From a checkpoint of a small image classifier: widths [192, 384, 768].
Rows from block 2 of a small image classifier, named by matrix and row number. Rows with one number belong to one channel. Each number is 500 + 50 x the weight over its row's rms, rounded and kept within 0 to 999. All counts start at 0. Numbers have three digits each.
After each channel's rows are labels from the 100 images, of 14848, where the channel reaches its highest value: "lies over" is the class under the peak; "place" is the part of the image that holds the peak. Only what is clearly more common there than usual is listed. The data: made-up waving flags. In brackets: how many of the 100, against the usual share in percent.
# convs1: 3x3 conv (model.blocks.2.convs.1.weight, 48x48x3x3, each kernel summed), inputs 0-47
# convs2: expand pointwise conv (model.blocks.2.convs.2.weight, 192x48x1x1, transposed), outputs 0-95

convs1.24:512504452519523533425442442458511524562462429373605501513570483500427528466559518485496480617533508476436602553560499537500517533537476497496430
convs2.24:561519472494488517478519520483385460464480573488514547429540464541442512503565439451527437496488616442496551508424575493515500588558430557498469601509471522471480429569498621452499462540540619483573514466525527417540573430481511479495542575466492467459543469470504495516521455469423549444
lies over: emblem (35 vs 1.7)
place: centre (67 vs 11.1)

convs1.37:496476456485525513533456439484485543483559376562451506511466597518520597483522476593512490462504475429496480510552509498538365562440483462484606
convs2.37:489451455494467467499519503507540472456426581485462495395431535417566479377571430495471559512568445493503551469492504501540545445447378520455588495493567519462628474474456445413552490506466513443491442450368450531492515511530427524569509439492524490409587490556412522489457509618498508515
lies over: emblem (61 vs 1.7)
place: centre (75 vs 11.1)

convs1.7:529466457558542551553474541634500500466477585551507482491543447455483504524507501585500562517571513458515554464456500511513609545500457560621579
convs2.7:481440449552521490517494553503455499509504509464449471437534506415511517549429514549446494604467525499523450575535447470509486428481546465418557484469504524462437476603474486552495480563429468564489496487566508470463469539496564460445588435512557433493586553473588481520580501493620449491
lies over: flag (93 vs 43.7)
place: centre (44 vs 11.1)

convs1.21:471494494539505506443573387539537479495369515530510488570596545455493420510454463552494463508495472519469509492440442533490488383601511450448453
convs2.21:554521510479470484467487473482511517467474476512483460555528561487488509508419388575453445544490599431571534519459544447418476479527543612516571503433583596556426505461493423521532487538405558472530466477583543424512538501458447464481509514505545517483490476501505435488600514489496385502
lies over: emblem (39 vs 1.7)
place: centre (49 vs 11.1)

convs1.15:479336519438481561462530478562537513545473551460542497416500483434481441558441568548439514531522473391477522536585518528459458488561540498490521
convs2.15:509502597567467507431426525546486484608463468549525616522442429553496421461495453505610578451429542489415536527433395506491507520495448492466486431549513472529497489536513566501459504512514582518450465485568511525399547505428517471533499536499434563572447529561485449543466437479499467564
lies over: emblem (25 vs 1.7)
place: centre (62 vs 11.1)

convs1.4:579515553558569483547531526625553528564523446525534474529480498564488510501500501612521513546345534545462524495523494559505516535501450591466541
convs2.4:378495423454547462478513502562523538467489457470497454506498507396533447506526478639528451620451495559478452481477547491503573435476524433588545583522473443435549556472511531441424422458467458535481452595480449495452531519501454563443515526527462530447498480485524553437435543547526511486
lies over: flag (98 vs 43.7)
place: centre (34 vs 11.1)

convs1.33:536535473521471534485481490547471521476524457525497527571643480531521482405579370586506530568483443580535541548521529462442484533512568555548517
convs2.33:539457473554485602561482475466526508518529501480447442478422498438563548483412575463433541515464582616525466497517472548491398378508505447455532491476541488470554529470502445497506552548435473526531416521445548494473518543521417469423505484465494491454543524440482482441510470418549490494
lies over: flag (76 vs 43.7)
place: centre (51 vs 11.1)

convs1.8:469437443461423434512469412426466491423420487503470507447507475481424446464470517511457498407414489450404447522445463434505435443438467462503481
convs2.8:463518513516474412452477470467549477611499444488514596539453511571503504495478499485544490532511499601491493465551505485478585557435533461541502472489436448545480504516524465523547533515459450423507497489589435531534456493519567624532502414517511635519549518479498490506441527486483447431
lies over: pole (33 vs 1.5)
place: middle left (61 vs 11.1)

convs1.45:372440448408476575510567498458512484465478516567505533517528460349430500415537468445479480490539451452453498559437468481534459482557491488509481
convs2.45:372443507464441479473557456494593511502478414497472499520403471532470507449546462551540438494521598503536521423488552460454574447540524626485464506535550548522393511434549440602628576492527494500582489507460579526600458475566486536452503538496529590472463527557599515462457538486569459420
lies over: flag (85 vs 43.7)
place: top left (54 vs 11.1)

convs1.18:476456458486502399402521451458434535505564471645541424465483498524523444518482499483491531539456494483517452525531528591447521528378452492434540
convs2.18:477473536478488495546600436489493537529557444539581454435544535459569561543488444465533515435464552539401487450529449445573481472515485527502518538519525558438451413494515505512534638483466424565464519515584412510406477498569486450452513532518541405544474502505578623420428566450451485491
lies over: flag (79 vs 43.7)
place: centre (38 vs 11.1)

convs1.28:403569500574511486492529562426540560509556574411478533505588498571474488492541478510535570619541427469464432453501496581532494504507443530541473
convs2.28:407510420422489481527444614539554426505481444377490525525447488553596491518475382455465484484484490530560533466501532508533471430502473497547514571528546430515498396468520528514470517569512438553482388512512495553390473407507451472518505526495455517515476531480512387474539441437453473467
lies over: flag (77 vs 43.7)
place: centre (66 vs 11.1)

convs1.9:458547566470503391619439526493528474469443529429510486442542438552510547396485539554560486453468505488537478575575485504400452485461472485560503
convs2.9:514542526501438447492486548524483476554527565593411550446562405524510516408530477473586495502430503511457434463512456493545571477501625497587505490481400394477443515470498509499467406469576488421501422544459442473510500519492562503452491457520456533500549568399517543621467474543497462491
lies over: flag (77 vs 43.7)
place: centre (54 vs 11.1)

convs1.12:571375561574442509490497459496514538554491567507507506489449460576511468525482538490559460520377436575438464476486486571546472445442473469574437
convs2.12:462469455510520583465505531512513463424445495400466478451563467561489468575482509493427485425432513427541651509542587407491545499565538526429468455464486407484570516561557612567491404504474519415470491496491432506414603521474598478543495611600447505600487505585510495472515515451451520503
lies over: emblem (49 vs 1.7)
place: centre (67 vs 11.1)

convs1.1:430515474519506547533416548467457474426352458584519430493530528482423517567462479533481562561532377444495543500544510536525506481514475445513445
convs2.1:552516578464488500532445500504520566514538432497536519463507412460526488418477498447553450556461484508539606400539579441473481487435622529472459562480519443526556441545508509500509451438581567419574517516639477499503473472428429503576504548539484474602505526574489462473515522457542489490
lies over: emblem (38 vs 1.7)
place: centre (68 vs 11.1)

convs1.20:431549474433571477516471459569607513533448392545460474442499552479515430501470500483488466566405572445580492501531520550521426429476502506504573
convs2.20:502478470677603539527456509549512443472408594424417568447435452537545462497539652432431477461496454569444525612445405435490521494536488496446525532494468449442492478543567493556451501528576452436378500451542503478476472642526499428431539428437499494538517502524508500503489424529451450651
lies over: emblem (65 vs 1.7)
place: centre (76 vs 11.1)

convs1.34:544534438447507512488501584536591459476565519428576450495513445485534417507535463521499529520491525400420467543541531560484560605540527578417481
convs2.34:594563463507549444447530444545465604453567532454450391450411397485556486480551561587515508541502417484485441491434503436536482594463465503477461494550518470541472567523511505495484467592590471539537504477492500539622449565528468502470519537469479514418532575479459442438541496455558505505
lies over: emblem (32 vs 1.7)
place: centre (45 vs 11.1)

convs1.10:444450433408591485513483558531584477524557502499468426432455541529496519414485533517451501428437534464528479434530449470459405499545533487591575
convs2.10:513523507506437432522445446557465395499502432584519477654457416571481483542476456514616576432498506525546530576420565478504560485527484509461560600488449477570471418465471551513619555556452467530532470482502491475485474517431484592495598461510474460435481462606493517572496517529542568497
lies over: emblem (61 vs 1.7)
place: centre (78 vs 11.1)